Rows from block 9 of a small image embedding model, named by matrix and row number. Rows with one number within an expert belong to one neuron, the router's apart. Each number is 500 + 40 x the weight over its row's rms, rounded and kept within 0 to 999. All counts start at 0. Numbers have three digits each.
Before each expert's rows are labels from the 100 images, of 14976, where the router gives the expert most weight on average: "top examples" is what is common among them; "peak on" is the class under the peak. Only what is clearly more common there than usual is listed. The data: single toy objects rendered from many sides on busy backdrops. In brackets: how many of the 100.
# router: router (model.blocks.9.mlp.router.weight, 16x384, trained with AdamW), inputs 220-274
# up: expert up (model.blocks.9.mlp.up, 16x192x384), inputs 220-274
# down: expert down (model.blocks.9.mlp.down, 16x384x192, transposed), outputs 220-274

# expert 12
top examples: metallic (100); white (25)
peak on: part in the main colour (48)
router.12:504456508467479501538479550499468505412455542393473433437457462483473476539524522462429449547532583552572550534487450461501533541531540462462526570522513495483461433
up.0:458517547473378520528514472543559527514536494474470474490519530521514477555412497437571470491473527508462551493455531488504506536455541438513552434480445488452546513
down.0:510526461522538498481482482520501505518460573488473456479583473474530489457459514519496452453416483480536524531462516482495520484451488496510558541505533540539462512
up.1:490412450545417556474428475496508484539586511474476480455421517540495557498464475586560538501478487471494558523417494497466491509484554501449503464442558501525478488
down.1:573532510502547495534504539523438442489437464507552561429492516507545476502537525514508571476580504443510484476497542481585506436485503541496560480547552523568463474
up.2:462470540496506463501441497539552513506547533541520524463545469600585533517476546582465430474499506483464498426456517420454559446553480573472529483519489500425524496
down.2:459500517499430507437465427568457576526547505517498472448514444424488528517486512528435515459447574533490522436511505460502526484484526483511508518522464469523537549
up.3:459462490506494516500537490526534416534491514539437535467516411467546476621509530489458465488560488547424541436500504512516548488526476461469498485528501472538518487
down.3:556470500406530485510525513517487460483478537494511488538535500531515549510441499562563479564514440544510457520475511515510438488560478491522424493468444412449576537
up.4:538584477492497484487516465462471522456547431500466496521461544467455519455501531526508504492461453453471458553447519473513518402449462484519419486461479508567575568
down.4:470531483459542488495535488494518507477518560448467432528453497489486406486383457400455473432467481537433501481503493527452463547587530482570488528421554506403570459
up.5:492517481538476474534445550489525457522494549484499544402555539533568517492548485502521543452405658504523494471593498547543559457447501478549455522456491454462464487
down.5:457483527439443468544529545577538487492470519515477425448533504565463492458510476517497489543483448580432497527520531543474529438441562504568591545484443510471534560
up.6:497515463520471452477542524574566487514593495484498507437488418532505504422489518562519412489532504527451511466452493464570497567456474542573492464506491580480501564
down.6:403468506480517498507495522451515510564495503520521502514538493499520452503492539554489582503495530498472458449534504427469461427535540517516534458507506456520501533
up.7:535419499424519504524557464465431507440513570512476511550500423484518476492513500576552464494499479436597471482569457488509542543451566543464571454479466499479448473
down.7:492472531412557468386505561514574510510410542564490526416459502585538487521430527535519511592485539505501469459576547393531503553448489482532532549549490473500476489
up.8:471405543571516495483518484502495543470515510475465474563489579570492556473425478465506525514457478477540518533487540463498504414610502430519541467497481562525471504
down.8:420576473518555484472403477506494497517472522401527473536521452560455623490532494512454484507508491494499485495546484515549478481423529558480481497519486562499558482
up.9:503536563470491514545450532473524415515539476512498604543494530496511481463513559499535553530475472538453472531461542491503454448399497539510459537461531589492498502
down.9:490499490544497474533462468493452463478442537507489455564484520551514519554547529458482430544521454495564513505497420464512537489394512503508505531431473492540476484
up.10:537495555500499508489469527490511475506570478514544524446513491554469444485512496503437530504504493519517518514531482533470461513426527510520425554507516515522542444
down.10:474538492482571451462462500456480486492478532457516450462541585536499498548519447518506487462547474502567481464479482493462521510562566534475511456431547516505444551
up.11:525471509525466466495511422454490512505594450444537565480565451508533554378485461464422470528552445486503499479488490470499551547474482545465530529523475413502539571
down.11:479450494517490502514522512552544508497582511483575472443499508439518513495506526496509591434445508469519466491525479480449578450464539488447467425543562553494500489
up.12:565450492539588553510533551545516421543573469476471426505508483563545501470445538483442535476512493506504525547549525546457532438494532493504473454453467564499491513
down.12:504477551509547484482526494530579549543496490517424548508478520393497527526566498553527500546382536507520465510495503496470522447459455496455539542513512482474500489
up.13:465568547511506536510539451491592403558553548502504500460524441534458465469462433503450435486484503505464562489543469558459513501455499577435572535536522515547487460
down.13:464474557548461509474479556559585510502527444506517448532570487566500534523520465523470526531489462507481561509593476517505580561477441468517503471511524513451480542
up.14:494513521479530532419500505461528518560473564474502491528507514488433491558520544538529586505457477483431496542489506532477533422497509445473452513572562578414550503
down.14:515482512466458498531560523499434522471523448511534526523591496468522458455514491505538562509439467463520485490530490540523567509556443469483530499482439497560489540
up.15:418520531547477494459488485458501478503518482533534467516449558560519462497519474541449470552514551479542542483509515543483457584500467504459565448499500499475405565
down.15:526465485489500499470479480514448512507547548456529456474459429514475502423483543506459495517398458585465485469492479548532506501471446480523443533426533496473578484

# expert 2
top examples: glossy (99)
peak on: part in the main colour (40)
router.2:521529447514574522497532523475468523492516501529586534481477465460535564513446501545449532524517426501572501572469499433425592553425548477461496493479510483508467495
up.0:521569541548451488437510457524473479500501472565547492475530493475531398469471474516527474436546457488408495544526517544421494485492479521439493446541514506420524475
down.0:434443503489495489500494505483499479504486501508484521516538465503505572516508569525522555594468469586574483476485513549479504566486494546539515448443474498433509493
up.1:520525455522511538467540486467524507523469532586517453509496538505484522486464473541537520525437477475472436558487576417504568500544480525452577531510455489455402440
down.1:473472499475570514440479422479487541539514506538444559499490478426493524526509425515465537492550465507483541472460488478488523491405562495499528496454545480551526478
up.2:509430455461501512458516560438517555484408429402427525527475526606496487514508459468516494508505418436507481551482541576487516454527523474447496496469572488559480449
down.2:501556509486575539511453526496451503490521573508452505436508499499454539501510490455525519420491443508450537500517536458483499486470467515407510497548552532461491551
up.3:560488462476393481422472478539547499522521551524501452475505469515471511525548476513568491539497480533446505454467541477516496471537519504383492477510509519447506518
down.3:414472440470472498468497535510502484504499553479498497468522528510479521527629578497469449425386448501553481542490542518476422506505474429428473451500432458491515554
up.4:509528457477522524465479503469490544466482445529500503491508490405444523426544489518497467426536485452516525550507526390525475480471448545423455562556528521566507509
down.4:502578507507489502495465505508540532539515507435490566498515489492524469528450423499487540587522570499446499468506509517491550458459533509530482467483549500502477428
up.5:453543531522525453556519576510527380486430506517464467568521470498517496494509414556487532546504552541529500460564526440466484512506508529502500515517565577491508534
down.5:474490582573484529458455395530567497497458520529533492529518507522501455496524494478564470520445538537473479458485462491498495517512486528543478468549471504434502541
up.6:500512521490499479480549513540423519508479508507402503581473524544475526563535519487505554536526472505549481508526420495517549506486426489490497508479495525497549474
down.6:529393475516554550438538481503446527519466508460389457546572472487508497469482501507450472495528476511535508474562491471429514483502502488545535474456552475487466548
up.7:532496525471557443529509465449585528455517534472525575573520519612482453548470538521554509475511458499546466467533513459509545528488471538478484449485462603444487568
down.7:491446425511476528473520473439479498533484513489533539502523594488502474470518395489561523480504466424586489510513450552468464521572530508548432483504550485485507537
up.8:515445495485462525567527396525506473512487458566481557515530501436551454528419456472466439577493487448486495422512511523504446551419519534452424502532507425502542443
down.8:539507463509502477506509557572461488538509556463496491493491536465547541473521484470476576480487468530526498513493494511506479453483568456507449512465512551503542515
up.9:530473492500489413583471522517521445530483560481434529576516617547508489364486521538570518547423466480471510521509522544465490491585458489479574475508482565510558548
down.9:468464435503554457515450531521529499548489511485585453457501510545468507408550442511490393517536456480518492528484499529557501470496509488520483534454564477485430449
up.10:432467422519514537517507395527428506495484406582479357495566530397524506473563444485435510487482484510472522487519582535497556538510498449488484534580534482458450556
down.10:501474553485504504475501473483473507493491514470532509479496493452491462474473492520513583532454481578495540454479460527460589509469521516478551485449496517427588510
up.11:490501507545468535425515480462467531496505474481534538472457504499532478419418503533488518522460486536526559505480547501519506536454436538450526475498475578483528395
down.11:500443473490564488482467480525477498468467525519476554508509522517496558510520466458473480485551493562430470465476536454450505500581518484554553460476518540473477489
up.12:520570549578503504481530488591489468478386553454522528428489518499523530530536532538481504487561526485560532525487504526483522580458525511556521412526515548500523552
down.12:456485497534486564510423522454481543520455468493483461550460550488512518490495516463523508545487460526494550441501464491527453461542443486456486489452527497505500533
up.13:609430505490542511584463524491557542501416520449475534554553489625527518508412506504488531418518517526489564449457577555520497556520459498576507518481526468536478484
down.13:475534430486547498425504485519501459560496472522522526496528540520488529494524438478473468537432403466553468482497494534479546498510512563523515552545523496500486527
up.14:497466500491531515488559465495484492545475498515556483506573516515497541433532508495439473551476497534506535585429527515508528560552475565556483517546499487526449522
down.14:483513517474473520477476529533454504492524535432484475441514444522531566567486552528420526532468459459447572509534454493511536504424580515525491456440481478474447514
up.15:537548557512595487595501474458564476491507572512554552506539524538467438509494514521472492562479591500544544478501512531530502489499498487542578463477515464508414436
down.15:493576498556473518548503532490484496481547490486488531554535492500518499543486559510536523544533576518483518526449496485494451465561464513528478530489472567463545467

# expert 15
top examples: glossy (74); white (28)
peak on: part in the main colour (44)
router.15:453533469527497478475529523528442525526511477539559451523512476467511538524524475454494519523504489462510455449545439467541485544442491468538485498449536464517564544
up.0:495403513483538566530511465524439510492488544440585495421531521563496465479470425538457450497572459459528507457493510494466521449505487490479525537479518474462495546
down.0:468511511509525507444466557501452515473493494518491498539414506440489527513532560447557483498506472577493484541485547481544466570514488538454431476489470443533537470
up.1:548458470518535468427426558542510465511457452540497446476499463499439502490467471502526453445464540503545467512471498468497464505494505500502520362505446533475472506
down.1:539517520541487492580517535505552443530495595471566592486578510551492504484428479540522510551483475538534522525482483508460467543492494466521504504493466508499501505
up.2:566491483570471477498537509521608451555520465437446548573520481522466536426436476485527448512485524495439511468429491551598423474510530536560506560563451534505516490
down.2:472567474508535508563463599447574490513484545510523521456535545504520479502534469495482490554444506464524517530530542525484492493532451517523531478534451575473515480
up.3:531510527452504515436417523527506401482418538442502432523540501557506490443519439544540527550395465463502530522459524507470509431483444527447538478463526514503508554
down.3:558541524470533451517472652455560367427516512489498538450527408463376558517500494493469467508493511534527541508524562494504457421581468465538477549521490482404483504
up.4:467495482572468512480465462537477451473460457550506477555479504552506477485492461539467482512452516479570413543531574527458584454481494514567474431526512512517549428
down.4:457482480497499462484539564523534385407529496488531485457512511543465522496513509503497548439459572486484533505429511494423448526536396463487478504475469561477459537
up.5:515537560516533572460485572462507503510418468474561500492528512536488465498551567498525485559508547484425532512566538426405536448447545461551518557445519556556527544
down.5:444469597452514453533501483556517521522460455549455469510524531541448512501467483548431497441480513508523500530577507526535415584571520572416464518530454486498489488
up.6:495493544506584516483460574478455519532462414470542495431497452568456511458453448501468503454507518471450471566499490494472493518398525576531525464523466521487521562
down.6:450551462484455503485473488515410568463518479476534480495436504469466442446558522518538483556540580466501459547476479449506496556494466446538509478469530466460448511
up.7:503443444510550482488522519504490518502505566573469495454444472540547519403510480487574481505476454508457484508508492530446479495515467437563477521416483511476500509
down.7:523495551499568539482480500481536506421551524545484492486554419549535510484506522474499506468429529506490547555488496465491501558538463521502489587483489563501433515
up.8:686487429487506442494495519488546507580509438440495553463589437569419512437508526571462505563473518491505493432518522461489503512500546557589530501532512498495523518
down.8:511448593514477520494460456465495483492490538510551511519533493573506569556538508502500494497506509461420599537568552503477549474514512473472508476543474490534530546
up.9:604493475549527477473482436492505520494409460466501484490530502567416569491422493492544514448459485499474517461473545480498529595524536486471503475547479591517556509
down.9:467562557475529409470466486508516444556544520474521508480544498485487528546472451486430426471464492447379505460483535500477503475546529538518442536520490542470474420
up.10:466536492496445469526441548489472483528431465507460470453499466566451507567524462577504522462462487555585544540462476507550496499517565545526436466458591514501519454
down.10:521529505480514520522495506501525440506527534555516552566682498488409529451542502462475450470475497450516480497481472509560489504516464495503509469520451516410483431
up.11:521440452499425562519575481436529497462551553491447510538510561500517576495514464487482447474457439512519524469528469598463502574503457495526519572561449458504516514
down.11:604530522558504481483477526525467483479482515436558574572563512437496538475498555468557568560421468488488474500478448488517529496490460549478500459496504526544489531
up.12:442464492491496465477541562481474545523486520514484518450489500499499493462438573517485479486522475511406488532484485413534483482437554476532508408465453544482494547
down.12:536493505523449601585465442499552490465482552526464442412475486425487504495525490504473531433519517465487538518452440514484536608453364531545458495520492496474527511
up.13:561469557547481528501539510493514474464506500511470605469481538493473536465559462443551488521429500477406532483567538487430514502460591520534479495490548615532469490
down.13:512420493538482488477476500506533461531514528608481514487478499469521512434547511509425489474488609532535492519463477429598473493534468425537566517560485508493521550
up.14:491516532480488522485523587439572481525492499531457495425502484540456524482484522458500470437468451467466457535559513552511492448573485469498561546498482464542473499
down.14:519500463493531438440557618505548488504456445483577514520526491448496517516395446568543510495502464494552541479502474550503530521541517487527466518479433573521461485
up.15:500479482479462497509404538510537508476522579535443457484485560517574459478474503489550484528397464555524532461510533603494454471523437441450525537492414563505541578
down.15:494461535463455473431475510509461555429454530565503433527569482407516484489574477455457480471519491530506516460498415454461493554443487542481487543482524511506488454